Weights of a small image embedding model.
Data: 90422 training examples, 20.5 epochs.
Rows from block 4, named by matrix and row number. Each number is 128 + 32 x the weight over its row's rms, rounded and kept within 0 to 255. All counts start at 0. Numbers have three digits each. After the name is the row's rms in percent of the matrix's.
# c3: 3x3 conv (model.blocks.4.c3.weight, 192x192x3x3), inputs 98-111, a 3x3 kernel for each
c3.70 100:158197177149096160101166164132106144096128126136134187088125128101129169164058128094171135170184111132066113166142122151117170147046127096200156125117107115074146076147139112099159154116121090133150093081148135197139091106134088120123160103188068131131131115144154140118096173162113153105161138152123113087130138163074073062078149138135111115046049136109129144110075090098081079
c3.71 099:130072127130141171111195178134166108194144128149126107135134134120091185124146165165114157113180142122203152106117101118140079170152119147183114091083155104084101204088157128097088106095137127123120148121144120094111118125114146111119099134114114143110095121128128120123136117106107132146091143157114163089122075131176106099159169199071137138093114143068117126139136129116156097
c3.72 103:086144136136166146134191134142181131140096177115058154125127122038125107082203098141083103130146157164199155090071097096126123142138110137118137127173156143117139190115129151133134091116153122151149080154123072124177084095103111082161082142115150053153145176120093128162120132145094099163127147102054130132124146087129148127133089104085171118125178094151078114081133126123091116
c3.73 102:157123084078142097096144100107170126108125157111100123120134139103074079112098121202103146119129091116164129169121126144121104126158120162112091176095146158085114148082130167159118114118114148084179146091153100061162061073097094103074069091093089093100194090158125153125138160042185101137164168131092125098115082112133158139185098172184148099136138125104085149137131107141145138
c3.74 099:145131133138121073157181159145182119173121157155132128134094167128111165149087046184165126134118085100092101149080165121144141156144160137113100074135084115177121111092152155165067108162134117087096099063118124120080205159180111117184183106148164147166089093153101153161149140138131100131128141118123177134130123219155105114112097136115128149147096115113118125103115121104126152
c3.75 099:103123058103152106109184140081146113117128124109078101124100091118173108087132096129152108128157167164134239072177064098147178164137137163166140135174129139191109182115178093128168150131149126129127055148085089162076080109076105097089158100123195116202143121171142095094152174158139179126095132149113136128106151119108162153139163119125118094179154100088103075103110141130139140
c3.76 099:151067088107134137159070141137138111216121109168168096156137149139158162168105091142084118096161095121119099131079102131126135169081138110139116089064087092153161100136173100150099118105178164115143126089138164156176142154132151113121141135091143180171131104152141122170118119062119158144151119122108167182097122192123120131152170126123094106135111124129147107146198114118137173
c3.77 102:154174150127172173123130095142151169134109135118067116101128147121098093108057093128143171173128131069152120172126194183104088113087159074102129134050132147164173176113120105104167130188122125111137076054109112106085109082120082115142154135146114082120145044147117095124142130125116129118147149116125079096164098121138082175108150129120086076133097102143111142120085109119103105
c3.78 100:144140117145146165121096118105198159126124158177113139147127163111075160167074116117136193183123151100073102152145140146126147158076142154030158171060082139168171204087158148096155084169124166102167120082129145140148113131134132159168166153131126086122134132141096067148176185173160167117123128145100107140110146170093125056125119098140129161104098119142155106166098173137135160
c3.79 099:149123155189153161168132194137151150132129134126092116132128121118068088147111111077098139139163171157153155065134092118115151145087110103068200120089159137135130121093159172056124138159115090139156125080061136124185080157069112127128121110148058040165085087131170072152161131213173153119164144115105123105149147118076111113157094226101086180155109085104118043165158160125103120
c3.80 102:131095131097150119187198189097151110108133119111075101168212126173100151120105163130056125147115125211126124126176109128126127162126180121097110102135075101137114106046154084133110121114150127159093138139153097109126106187126168103163101074119117117116097109057116108138129148143210082138125138147158122138121148079178086138085166134138159122134147187076156079160075136126156148
c3.81 099:111217122144147109105103105151102158160080140117121085066108115096137132169140119065147124086162120132103160173113127126114131104078138127209129147128099114128160032162135103160156116122143121165150151107164140190147080081126141165134115130108105084132130169124145149076152140123087103093193076123128102102164135075102157101114182157145147104165118192154117165172156176136113101
c3.82 100:086084141153161174071102147106172084115166060152156106185072123103141097135153125134085176140091215089089061116161106126193147103111062140180164121112153101135117137119153129119123134152133174107105154098049112161159126136041168158069175125157134131151207122155146151141030069128131128168127130137190130146136130127107077100127137141106119144116125092145147118131129129140142125
c3.83 099:134196153077188080099119046145088089146117150164128166124162104075135109156112135128156129123205116105164121187150129129155094110103125154142116116097127119112121101124111194102213087154123067108128097115138150175175144075142120158152108112133062115126125113097152110147156163155132141070172108113143132106159079134157110148120084161092140141092074105103037142160137136121132122
c3.84 099:117158070116176155154218197128092110158118139106108081109169143104075100107165140157124124121107112114141134144182107132107129136157134134179136148134157131083110135178156153107041121068170084116121119078128052112101079141087137112082116104128115137085095058124130113159157133148115137127085090135139156109145127127187175149149156160121128137121142147135077117104112147128193095
c3.85 099:113106153106131096134111118144127089126137132120067092176041071088118121104132130138096146105081110170109167145128123118124136131103152177069187131127098109122091096097164116064134071125142141131128185142128132085057176189101146123166080083122162152186072100107089130127157106153114116110136123147130129119124166190169171193113071107157138172191180189091163100144111169124199135
c3.86 101:159145205080124136152180200138104101172139117161119120094105160152125153115150139138101119105111120119204217153123078139176119166129123165151133125135118100135110096134072158115127076207106094049123125085108135125173132138131155126165168138127125115131083101147172095151135119109127077140110144145167104116160142135132070147164148109122134140109165143169109058125122091173106104
c3.87 099:129135083115142104125124096088116112060117140091087128193187134196145155112115154126150046075124068088148093144123135162096139145121136132140100126136129110111117102069107062119112127138077126138129159136176161111156114162160167109166157117142181154137146153091110137045111164083123065073152146132184193130160060116084192160071096083154120111154136046061107142137131086137105115
c3.88 100:134115150093094069163128150144119168131132120121153143101078109098081142155196082129118100123113182070073086126094158106113158153126073155072142118144138099137142147144087157075117104122130141058132139113114152198154106154054154162160146221103078091156135132185079108126119115104119103142160143164108155104167149156171070107149085170156128165070178145106088125136146128114094108
c3.89 099:101154134135090061166159125192154084108150141127146123081067104097140102119175091083143152187118100147100149101114118056105126148129119126053186090083164130119178122110172169071122112065144112086056154150137145169164161127101085108071063115101142120123098128085125094146110108213148134155168138093105116164128116146118134147139182144102065143154093167103135084084120125170139180
c3.90 099:133171148183133138184177106127120096070148101113116109147136123100118094119093155077155152096149144154175131080184106082139090155132087102123118161117126144114160107086183144088147086160137106165083146151121119079134147150107123137138074130149138122161106113144146177120176150157137122081121140142157140159096073053095059204068157129082127092121171135133133123098147185096094091
c3.91 099:117113151115162163159177160138123118090158102135119088203165145139121116123092114084127180138117128127128156154170112154119129116126118133077161127167141098129140144103200140144108115140130142188150174159130095088070158152136133085127120063105130160141161102135146145149148108140148103094156158186147123117139122156119112125087148156099093128153198149104154086149096136136125131
c3.92 103:078175116113102120115182137133099113165097161170114118179124136116092142093103180103137136130132130110156101148072104090034117118138113154130120105126059131141155115149142142168137120126149166106139107129168097076095114053144092063069119116139099089137168128155118080145116065086078129125125109140112089070084149125118127090175173156158099080090114078134094149136124098095127127
c3.93 100:105125215142096164079127132120110076169144133158135167119159101116106120156126106146133149100117107135105145168179079201090084131084067180111078118116103132090180127096117137149130114174111129098073135104112135151132142189140117151138108090176110070111141156163112143062127136177108096091126084159076161144074126105122159140203207109153123087105121102110174148158126158087069071
c3.94 102:138097137174136178119097088115177132107121130100099087140151110139094088175025129166060132133138135114093161132127112168134128163120201108037105139062153147119106117048106100169064158088188195137108122088074119141084100139124128137105118093149109070055143169113191097158135111151163097099126118127147150132129156137094141156120081123148134122120100149091133098000128101155140163
c3.95 103:099140113154139137143138131161137194099068116072119137121179156132074159152139163069137096122145150070144082129089129136106147099115141168150131105128123170143119128167121071138133134087152174079156081128131127082168103106138120134129090152122079068104180151193163097174093093104159117164138119120102122100129128138132119110159144114190128173132165094131134146132173127115146132
c3.96 100:127112124120116093145122173152097134118092156149109154029097060086096144141166143159165172132123140118123101167093154120135143148154076092151137142097116099127125156184118152115145110115176133150126110081164151143154034042043110097120150183185128174086120141154099119122078139160091125139144112130093088097201128127095083072090106134098121077100203127144082147102126127097126129
c3.97 099:119158151105112127047111072133128107130160123186214153144113129131121122072152139170139137171123119121141125179223150153187108169152145113108084105092077113117120132126084085114139107128148161132107132153132137148118131131127129177139154181135171144083209175102142137134149126122135151144084084095166157113159135152098115139130119120142127081107150137166104129145154127169146171
c3.98 100:116083118067146085146119112098149136134068122129062116130196129124124124104087136104083180147118135122149214196129150119115081070146132137068094118118133095162101156086143167132161160157144131151112087146121133117153089143100122144132162198109156142196131127109156200113138147104161118120139117080167108143176060127080045096116089097127147100104191101157097085138074132126134142
c3.99 100:156119130162089155183071157061151072069139091100140095163050113172080102129128117162123140147082142113115213078173107097146134112093150167102172114130189139116137149019193167063169110100122064128082169111134129105093093129110124148126121123108152101121164133143121131079183150156149102131170100165110121146131143166187232188165163201127108165122114203115151100163127154092090123
c3.100 098:128094085156160150112145114097110131121121140133123158120115077094127055113099130172125099087135153114076121069109146145102086124050151149159179097122130139072136160086091094101189145125083097148170142101132155131133128096093104139088154153107180077168134135094076127133155137074139094113182131104168193146134170072109160220095084163118131140176126148125134144085118116131128147
c3.101 099:189127154099135142082100083134157096174109156155106130112136134133104123160107148132102155065118095099122115174191097151105175123134167120061155149114121119180187123042151117157146120164107173073088149157108133140126108133206108076177153103136150088146168113133155192139126169180118124096110131117087215174120134106109140114120117135122127125117120139176168163116099088147139069
c3.102 100:154178160118138101165155172135046093123131107123128114140150135091143110099145170099122125123117079173120185079140134071140059137081083124168123169114131071117132075125123193047156128134169129161127144128077148120199154058182104158213109139164107164137120184125158100115136136124083130088142133161167094188157113106081121118092156103136134141152141155187121093083140125154078105
c3.103 097:132125112109145124135132131121068124098131137127117132104146082078155139144176194116147115142087155094136101136090083114113171101107102132049173068139055135112094177138164158083181127143158105129137099145124125151211091130096111114126129135162115128120084085080118103153204156134130168068128112059145131159073167139112115106081064093097127201163120134079141058170096173144112115
c3.104 101:133103099116148137115134118132112131150091120165147143152212143100114089099119086164163122080110106169113173084145105183086111155078133041107083108102186117138159119107082087144121087156115122108102147094122093078128123154175142150112133119125174160106128105102121159152164136173165071154151123124151163089112085097112178150079086121128146124162128115144133124123134140142156151
c3.105 102:170151154156142119200125154114101057053122101118160114175103102131099122170161119110207150156095086147092136063140149091086111160146115144119142097126123127158164139088189154096097104130165106096094127146077132159105098102089161085129122154136157122187171146152109135151161152196161118123169107142145123119129114124091134143126188162128106120136174130068106112126130123118115166
c3.106 099:116081073141111066124109126088136133114149144115092144142179117115145104098180175163082101073068096153131103103135118153090154129127087096103082118129073141094114144062098090146169086131052121184107164124132131167160135204158145104104159158174209138128118148145127175062149128124162049137164138164163182130157135088121160197098108112108151074126152082191151146105139133149151132
c3.107 100:138152106123115125097126095129155139147107106139089128152144125217099134162153163185087122129133144153153151080173085158117165140120154135168102141119103092062101162109128151128088089112153123129160188084096174061126087112145138087149111107100110091102119107144155112026160118177094097164102161130084086111102139107148233183102145101143161134143112100095149113140156150157168104
c3.108 101:165127145173172105101074153112108143093112100144096124085094141081093163138096115137157122132117103126046120162148152138156135063108104094133082132149068128161109202127074084111151115113094146110108097103165124096149092038075080058157163102127123147088124096116105117101142177137107131100142022145105133102133120134125074116102099093138166150108153096137074182093133138150146085
c3.109 100:127083110118065110120181159146101101154163106117099107143104129094169163089150195133077101116157156088152163154136167117123104161160176117125188109125067106128129094090097158107173121106123130112075127110123082082093165141154154150126114088134186161184120148135071123154096086144108111109124106164145166141190109163194108177075134150141128145153220199112176159147136188148170161
c3.110 099:074160124122135105150162100124097128128095136104108098077125103106158163116178162094112165131167100133170064133135150126099122110166071100166119138128120137103130196148123181143161135109126088133138154088130154123211143119190151160182090132113108120084185189171159119122136086169159115118144118140113184189121142146099186100135133121131123068147158135123104147107148115158137113
c3.111 100:070096147120134085157141145134134151134141153169152145159118110160056147090156111063119128083169105137055111118070125111130117102050083098168063177091069089126140103143116157129081102068142151081139122080142124155135126126066176101134106084098087094120193140183092067119095147117130167113136135135072056047106085094086131095128162116177101094102116074137064169141123111074114060
c3.112 099:150173139175082155137171125118129111129168105108075134098093076103144127171091178120102178192114178084156094073135099127100176160147128115202144129123124121077050119087122122121108097160128144147126131115121138158156098162085109184124142165178179120174163128163109199163076120123102120102150065101160139135117125174166053143091076136137107088111165127105144091129116152075162112
c3.113 100:113136135098156143175135218163099188143141134086141114073131149119140147080135152123144132161080122078098173131100133149128125153134097080096122079136163113114139129143109127097142127088154130105184076126131120087135072081097107155171134213176108113098079103108101116098117128123085127129150163101131096145169140102118055128077121134107118131102145125107095060097076103135073075
c3.114 097:159108157174115170102141157039112111091122139125138159120197122154183116115148172170115131158146130114143125149060132152075146125116129132146149098117157134113138101083141094133150125186130148169148068100182140130156104131158140117144108096113131159139090126107096138134143106088151165113118155142140202088136115112094117140124122151141141174123128102143151158169114129094095118
c3.115 101:114173141124118137148140166149124094135097121138096088119057131079154082071178091173133145102140136126158144151140101133163122146165148098140127158138132076159085124119093098166169082130114138186129138125082074167098136040116133106143090107091154097157104175105144078107158104190170095196098154145085053143114157125145158127099117094150202138109203135102130106140160150125129193
c3.116 100:097164156102073096104095103128152127159089200109149155119179155139166166123147108106074121098178119114094046167155132100092136134101121112122105110152074158178154114102121164137142145143148139104120111136181114201200135092151096111125137148111143134099106141112096168117142102142131120122198148144111149121124163092069118117156192192116146101131085154114148129115152118122095101
c3.117 100:091140133124143134138126135126128102126162091124091117178126125155119117120102078223199141116132108148130122111126105159134163155100139120106101119092152097142110063022110136169121110160121143127050131143075091123118134161163137118159161121121162183172173072147148195103086176120113054125122124121175182123117079147110171187073093097138094140186102107124128124152135147145087162
c3.118 102:121226118196175184161167132138100092122128139065145093070130150062156158125096130165063127159146120113224117086137115146146145062157080107209117114116111107150081096134157153118139178106121120152101079108189152146136115041117069114120118075161073115149121142140177072138148114144085144109130199120052107107126140120119090123077089150114179088075153146138038157128167138109142159
c3.119 099:125151100182163128119125136125149106144119135145123107075041117077172063125159128123117112147122152136166122130143086103143135103122089093138168207111169126090168132059184134128141117157094117173129109118154156180148070047128157154130153173139128096122138123095152178074144138153157101199188087128112142184127153103089066081107118150125150152118115112103099127097128206126115106
c3.120 102:164164100143136241149103125092125112119133104094112066151156135165141117122140111147153180109132191117144175173190124110080098118100179157145127093184090129077130096010147114095141124151118090159146166116106135168053142164139105159085135126111119088128103102154086129079158141131120068107183091157139177115130106121148160139096073147103093133142089183135140133131091089120101125
c3.121 099:091082183063156167101098106118145094189147106157138126164135085137104125176136131122139108089125111112192107175195110161117136143140085137069150060107119155101072151109101104136100129157136140090047152155092085180199127145143158146175218164173153097138142128170190153118117114151110113142171156085119159148140114108127166113163131124111099207115061088098120060117103175188184146
c3.122 103:084202117130113126113173120162138147141086163095104146035095076090185123136145083098166092117166185136176122147080108095087125080101146133175139174109116097160111062152138118150165110117107101210091085171182137171137071022093072130080128119139060122078125140157121121115102068113114118149150135121101150045104109123101104066152178156103147104101105122144129152146194130098115091
c3.123 100:112115126216124237203131157098125173108135074078075125159131064127119078088134049170138124126111190185086139129080102160129165085138103151073119107126138132063129149148120157089155191128135136170142108171111092104078060107152120122112101117090125155128098143076101145100152143122150103166209145155041132086079091144124128180128070109151150146129041155114081034177128152142121090
c3.124 101:176137128126115114171121134090164110127133133067119094088087143156135146164152129157085142116110071153157129133119083123124143133117128096123118154106186134101134149177149095148035124133146120111157118124123123083128103105092110114152084112134128110120096122075157114160092132100160089162116071131090061145158149165145138136103122105130146119177155176145149096158111095161147165
c3.125 098:138103075167096190189148148108098091141131113099063099123078083152145179109122163173117069128110146128171130113115096068109154140087143049138098128047155118098088156156113136136138093160143133139160113135152110061089107179089176147144147093085161150140100084124090093139077136096143140166076119178094086121173166141206169154125124113169137192126077103155165151132126102094115113
c3.126 101:130118144128157153142174176149121142117160112167111114144160160124107150158157210080091112238171194161169152027104065103195114128120136110173195105123180114154093128195158154101149097145110067132151092154134128116122118120073144137062168121144088176109049136108125135141075126136125171138120139117141118149151159121128137153189176191132172171155102126119128158155156114109162132
c3.127 100:164162166136148147176146181155184092130160099152155101165131135132109117164095137102084132120115096113112196152142083113122124193136157086127138139165149139130170099081198118074153121111121123120147164110123155121106147156078099143110109076123138134190116134185140133097156139129123135089105109181072119090129120179165211180104098133128112109145157145104098139153124139163100117
c3.128 100:116136123104147113128155060174081128135080136135134142093146117134160099095130129143153107146157166069137127148089109133100097116090181091112132109134097133123107069158163141127191125123120102147110064166091104122034132132138158127104100103094075116137152101159123100107163086139087137162158105096105141133165195138059121061142135104115102132127090189125112162151130125147115128
c3.129 098:142098129157115140126124097096203154093073137114127134174167198187119173141111110136042158147127105130119110143193150125132110062134128114060110136132060140164176178080177115139132158150135154172105146150131156154118128130173172074124090093103194062102177149142117149125132142144128099128072124111154128118143172165113095046140101125147109119113136116188097139162096189078072131
c3.130 099:079107170082151197122126147150124082150128110149111128100137107127128094130106096161135090097103181139130142140091135121158083155054150091134101128125110126129085100125114148115162056196105142119055143084118092136096134152141064128181110096121145176133136086155122186093160106084110086161125090078133168149073180141165160152136139131184161171132155150067120085155112123117124093
c3.131 098:175190176059112159089158166125108102205153123149112135151114225126068175147165168136074131106151176120200180217190118124146153186146049154083073096107157067100110124073061099078113032098098110087109157095112088109164132130158116174190158163143128143107139181139133127118143114110163079109157163154099133115141070124151136131150039124065139116148113124153167163092146119165114116
c3.132 102:144145128175141172079109099139140148125034110123073093077120121142064165125078108144126156117111119105116110173074109147077097135089174114104120132107131155189173149144118061118138131137128175126139063052128116136109088032078116031140161126157093089094140090163110132156164115175135114105113097099084104105130127147101129123096104084117092101153123178127076144112132123122115107
c3.133 098:089134125114155107124132101153142094137130121105174113137148117144160131159126211136106150130107125084082105148138139098106129097034138171065157074146086111055139104085180151156138084073098160155107151090107133127119103114108160130169092130138124110174138189176108123154154091166126093105143152178112139119166123142183165215162131203098170102068105088118104136104110125108128054
c3.134 099:167085167146082100161118148056112103112136108111147158132115165124101209136154090138159116178156160140102074196102143121121159192115113138070141098103095138122103151148112167136103121139184119043110124115155141187160090177091108105210129210131146141170132119216089163136136111070133093115183126112097145136104136124103086130157072183127072193126069140111113135102132128134107189
c3.135 097:119152235103146086133158141140086153139124110204116119113124150148107109100090117146138103088121091162144211138096144160197099126080135182127171118113138106109130078095069114109178047205047096116128145118108137099143145056118177128140145146093145188156168126106099146159157075077126118111156107169138144153112130112092101146143080145118150091094170189105133155178133078101108160
c3.136 098:211166124161109135116142123105128131090129149066108117187136152174174158193101161157150123085165091123129105178182165139108112165140099172105112112089144202053135133096112089131131128147109152096121170136132131133120160175200125119146205126141178144125175102099131115097101136118151069069144068134156084089121089115100177166142140132158111136167127117117151156126070085112126133
c3.137 099:185149149093124097191184148105108141119192116141134091071111139137120141144119160169121122103122194102200096129108163111153134147157060155153103075074089117132097113174090150117149084144162118187111136139113158130201111147145085124055138113088137175126161068134095103132150132128125129170098124045140166151144135201174066140195210136104128120105170152125141098152156104106113147
c3.138 101:154098148113124158119151135150156104175095128111136125148144139075112047134096109167089111128095174120151212132121175159074124096128156073066106130082201150112123113098086114141138143129156101076117151092100154119115143175126144154066126144090085100078105104197122083168100138183144078156130090146135156125113137125185133170064097096142125159136126166131125139064122153115154173
c3.139 100:147125122096147176136100170085128085093124056116111093181110118157194104095126115171142142130123116153112109114167121131150119145085054091105143086126117100140129107025110119139130084116162133138015189111090112080070145196160132118103130185149169145156175094111089152085129100104134099097170111166104119110087118148106178165103117142124090193162083107133167102140119169129129111
c3.140 099:130127151129145154094130098125137137127119154157100095121126174103110095142060100116177168088116159108139141162066079172141133099129063136101144116026078141119180159161118101109163121184124137138130091138096145152157153112177159125151143113155097107103140083072133167091164156180108122082063148132156139104120131078111150065092082137158117155135136154093091112140089111077153124
c3.141 099:103069101093120117125104142131116123126150145102137145185143130157117144188098114113119017103122058126099042121209127145130129146115111153133145132184136120114142088108101100128101138121049119112141138117083114132117157140171106110139126121145157159123122120107165170100132090104066129043158067105233171194118120152184172208073091078084144101100089089094162146118101075112121113
c3.142 099:078137095134153141206159125174151091122153145141113154164144135138133133096145116088133176201144123153090174097168063099109101172121129112116117070165129143143152125120197167158081149154151149129089135138085117108089126138064110145146141124172127112182135130141161161151112136186148133100090166150127150096089161093143139165121145125127151115156159107082103065128147135162150159
c3.143 099:146160108179139127190120072094109113106129105138118078149113119153122131132118189167124154160048137136101093101109086098102161125086148097160152079092147122141087117079189159113122132135050159072148153119095162100194100150133159133105094138132138096167129146095176125075141137137084112151158166080135123160088159124134187126105123140084094115141000138124109121184087106081114165
c3.144 102:094157084155147105120143187145068213139074175117130136093062092118116134045131083106191097141146104054049106162060153118138082097099144131182070152134106129161122090199081159116127135067147163159121109105160165137143084014079109115093118118096127161092129154105113114139144081127093176117186128133102123102107120096112117070137115083096125042140124165173083166074134106118085127
c3.145 099:132098139135129140126146130141148107129150119113090107113160113103147121159124109115105171142154186142097124160120146157114105158121118069108132089163112109162090096078150138107132104176119148146088178125024097088059143142158127152143057076114099118201130087168119165147167108106111063160161096133116139129085140226129179164101129182187118097159139153129163131139136104142180161
c3.146 100:143163189087149148159105133095088106125125170084137132157148146105087117160108082141200168138140154182101148112165117116140130129183124141121141091166037161152115107045164165090108130116103099086143117105103103107106161138119116135187116151124082096206136105069133122123159150122133116101171064100148156104111128158100115159120108121107128096133143160124116133177113080103114130
c3.147 101:072097136103112107145173108124164108129097149128122147152134156081150121108176113119123120111150109190110198098108066130094059144135118141084137084121126085137152124122159068193121111141164168168113130196080121158118169142133160071111096153077172050127128186133109088069131149169140101102100144118159168146091162103104116124128119124138106120099192069115124119136107145116114135
c3.148 100:103123138133110171133130105175180142146117148105101125146138134106104178101207128104068088116167096205190163079184071132113119122146125088102105086145141079162132158065155157138141177147170096145121141115146106110173154136175104097172086179131193103118121107103118138149118104128127137107098109086077136135086124144112133081124100098079172118108156103121076101095157150161153128
c3.149 100:152183136121084105110132097081098140119104143138182135086158151146076134108117134127100124151110071060079109133140169099102111091107142099089076070132103125164110128128079175152105147101142105097125128134135106113097117154143169209180128161132118066132211174183093113118092117120137119142115081110082078087124044136102133123181134144167154105118177135232143195154155089162104126
c3.150 101:128083108171089131133134121122155128151130153125148089100134131094088130074128087131054154120102154165123134134146141097092070172176133146134141093092085137116145157121117142152076138120131136130157139045118107161094138101119098125100126153115081127101115100108175101122157077148113139146150127184135085090104108115123087074116147170149095119135120155091146125115106103125158127
c3.151 100:128117166116148207119080146132128148135088129164142111113114134098108153142077145175158155170095124128087194142106105140143120118099120132146118098117113077114074141111118102066097087144100113104152135090099135164160100121112145122148158177156159060092119096135150127196123169154149124153124063159111139140135147141095123137140104075127163197129124136156156040066120100101141144
c3.152 102:094093114133117133106125092186209135161142146138136099100106172101082103133138090084111101090136137111130162172172170126093095110145089125048133138041117152140127143116141107125151098128158144087137138095067148187153149093124142123119185167145086082060128116120099122172105052149166107157136092156138093189143149104109097121154149131140118113152109132137139140076092114133143139
c3.153 099:140149100119133111147232065089090144122140163120104137149146113157103159063098145117125146124129062138192122122132125107113141121156151120183128191135146100114125144124081156166061191178154076085099177092157080124098106131156092108113105099121223132130157130185175128111102119116113153103157139125102125112099113147099135171138144112156134107161150117161098142127152102138123124
c3.154 100:118124134140110110139130112144120073103142142101094131115160092133131123173137091122120119145119148101076134138145124136082144134112121143065183074101109158124103131057156154099167119177102130118073180143072122163104133154148103167158133141122114154186147114141138176138150151109152068136194075112140130107126137186152166207127101184131114142136094167117173154090153076123166159
c3.155 099:196174154180147121141103163144096136111105112130092095097088082124102130129072148164154134177107160160191102128073156099120180067123122136152134132103125130136164107174091140079112157145129129112107111085151142137168145013105114110109168119155123170106140116142146134161151106152149148129114074122154150112148112180144163119045095093118130128116170131079045087124135087108202105
c3.156 103:113043165125115117146138132149187153148118139111131080188135126138139163132113149128067117135092146153094158111086069100124113129203121123100157112060114135092100151098126151111094099108151186131156145056128141122133146081094170115127133173150134112131124118138144112153082083100128116103108119136104037110179159168131134135122156126145113152110127123103106081177156150122157112
c3.157 101:156100137190054136202120161069085052055157079070091065168044085150131113128145118144117147175120179089141118105145119070098139117103138131137160137119161140141169144124208170135165092114198137163086092143124091118106147141134126121126085087086138147148087155116107136146126107115183126155184113159150086102150143205157171170166173184122154126114158182135181120154094156076104084
c3.158 099:132171124176140200193138112144156105089120115049139088115077139167117147153105168120104107119126132153101135126167107074162130089182096144109159117106161125131121115051093151140114136145142087165068150130133126118132142082166125109138129121107112063104128148078150087170156115137157107162182139159124112137129158123164133085123133160099162185040132171105153106112143149110135186
c3.159 100:105159112091145128155124150133093152231132144143153110089153092092123154127144109111177149109165123146072160160109160119148102069141084068116072082090131149148175165148074109157059123078160137119172111129145088141145128126110134164129149155087134156116128158119136131139128133083103138147189146154049114113116119138109132086193144161125110124139104146210143182162178090115114174
c3.160 101:117162045117121059137078098115138184132102153150137114143118158139130129133121163084189116139189097151060130130164110130104147076080076103081098128079087122131137035097117081111131134119139128136151138116149175147149105088156133114130107117105151133141155174141169095147120161097089117107067078070082084132130136135080062137149187145144125076074084105139183156136157121118130153
c3.161 100:136109124134152121102130087153167136150125192169115119097176130109129107122085113130078143118156155106158168132155095128095124055089060085060087080173100104130188154117114087127067134120153162133161086108150176159167109088111153086136156154108138147103131124038143142126085144131137125132078090126104110127121092117091128094112111104105157083164142081134125146100070111195146111
c3.162 098:186152201103135152112171098113114143119108108083142114177132106164104147170098187168128099104132187121211134139116162127128167081140174104169171110097143115086100163181114153106195159174175098048132111136111146101123123124135107140061143114129177144100150115176185127196079116123093157179080108148132173187133056100177114151134159108076149119160127163148120137099119122144153122
c3.163 102:133147119136137134108114126093075113123128115128125125103058146119104153098127125102108101174196073120091156161175126135160124109029043123107097144090097084151132105119071119032091169139170072100114105064081116134145071029088101123142113129116106152130147165126153071154164151179133102075195117181113134182141097152082066150128117119172144117097134132159151169097145086119074048
c3.164 098:141142165112140118088127090121106098119144073108105099155061072095095177156102174165143142117088189149171138144148167085111128112111137135194160123052116150132075178194093160113128132109130120069106126120117101122086172133113132145092120123134106221108136090161149117109133160164106151148035142135163164130170084156211078146104080140078160159128148146106076149141154157138196085
c3.165 100:150221182087142169093139125084105095119133080116117124091116133140102158150119135141111179119128146157147100153159131124144079150127098157106108147150088137100140125113089113117149128139130034109129158090142116120180100087155104121150124076135071104121085116076127130086143129133166104094153152112112082107114136093097135131141127180120136150098086165168124219141053126077093149
c3.166 099:182142149151120141136128136035171116068124164085071134168174199156087115135100159161077151126142082155135118132137161189090120111139083162193158148105063159133124147059146132126044143107159110161160161086126133041144073178156149093149087104143147150085190129101136132100123105138100131103123100086139105106123105163127196126121110126197118130190178126129128109139092161154152114
c3.167 101:110093119131112097120110118110109130117123159156149181145118140167100151141158122118136113134157148095000114193132161148112151091088092132081160182104115106073138155121141131136153105105079134108144100086151173128118102099117163107139128151072110143130143111167089094126186122145145151103173071125138156102077145101080127097158114189152102097082086128127149139115136159131108076
c3.168 101:098134125144189127134129104094144087090116094069098110172060145129103137112072103165138140092118075109070072126156152162145137154154160080047152138140117087124150061088122129152106129111122168140134116127099094073090111132130135112147080144137095119133110107153119167137128148170084102073154158165097060175107109110200156197118094099155135154147147143139101099172132175118099137
c3.169 101:187140183113100085146097174130146072153131139127117055180140097079125063135111133092107142128111063113130135191153144149117158151167122096102109103087113127122111151127204138123135080119110129123124143142070110100066138151114138110140078113082127094124164116107121109117107143172115086166178114223027092119144150101172179186125131106108099152141130131103106078132129150131134216
c3.170 100:147105142176136171220116181105121100072126129079055099121116119147149101072123132150112183134071141141158114114134130119135145111111113134097156063156116097117138147085162168099183088139094110166106123158147078137098129121133177101139085097093164156137138093090171133152177148180124127116203151198091118084166117144158158153131129180088137127105125128105130107178160160089115113
c3.171 099:131049123101150100130147094116159152131153161070031103164160164115108143121156091118071125129104119208181168152203182176072127148136102099050078158074063160146116135076151123118114139131184128181142163135133135114106103125137128053174068107140114087141093113093121143187141113131132063075091122145150173082156092114136070128112120148102066078163187123091106098168070133156180110
c3.172 101:102145099170187122111170135120124133108075150105116159145081123175142133096118084129187153154142124132129075155073149087122112122148105107155137128127127119117074091152152175120161091148096154109162072110080152174129131054104061073124123171155044212066127153133134161146142120150167134165173113128140148116113093068136102166148162161126109081055091070156099154110090107091108123
c3.173 100:144113185151143130153117167119105175159121138127124130162096152140051156138163115126154093145120148115084152167139148106143138142115113134060131140137091105155127178165073107047126051164109158043160128061111175172151076094083138125183147161111101103153120080164094098150159098127125137145149153198094097140158132152149069088135105139118122126105154127120110146117124119110067125
c3.174 100:101179186076081150114194212115125120165148140144123125166080134126112119127116086129140153122119192153133183124140132119143153125148100165127115086149115101094081085090083176098127097176095117042119105086065136143057166120102122172149163164093072109148100143157124176121136134146160063109205145182134126077127112146167136145125101149150181135081128182108145139070147110109130133
c3.175 099:158129153122119115180156231123108113133156157101125032129103137109133087135155113101126147117116182112178153161188131139179122155145104073093092114109141122127112081144103117117123127166148129110130143161085105161073148143138140147128116136068125212097116129085134163091089187108126133160147119201170159119114168120146159128127175162085096131123120122178143115150170098102126097
c3.176 101:110127092166139142174136142067057141102091107087179103134088119127102064122148101137208132116170101087072110119093097117093107100137123159093113088087099178094148190171178154125129156120158154075113139127151179138122106031091128072084150181132153203149183133165156133141134137120148154159133055128062134124168124135152076102201193175069080087114077131134164133109155106132116164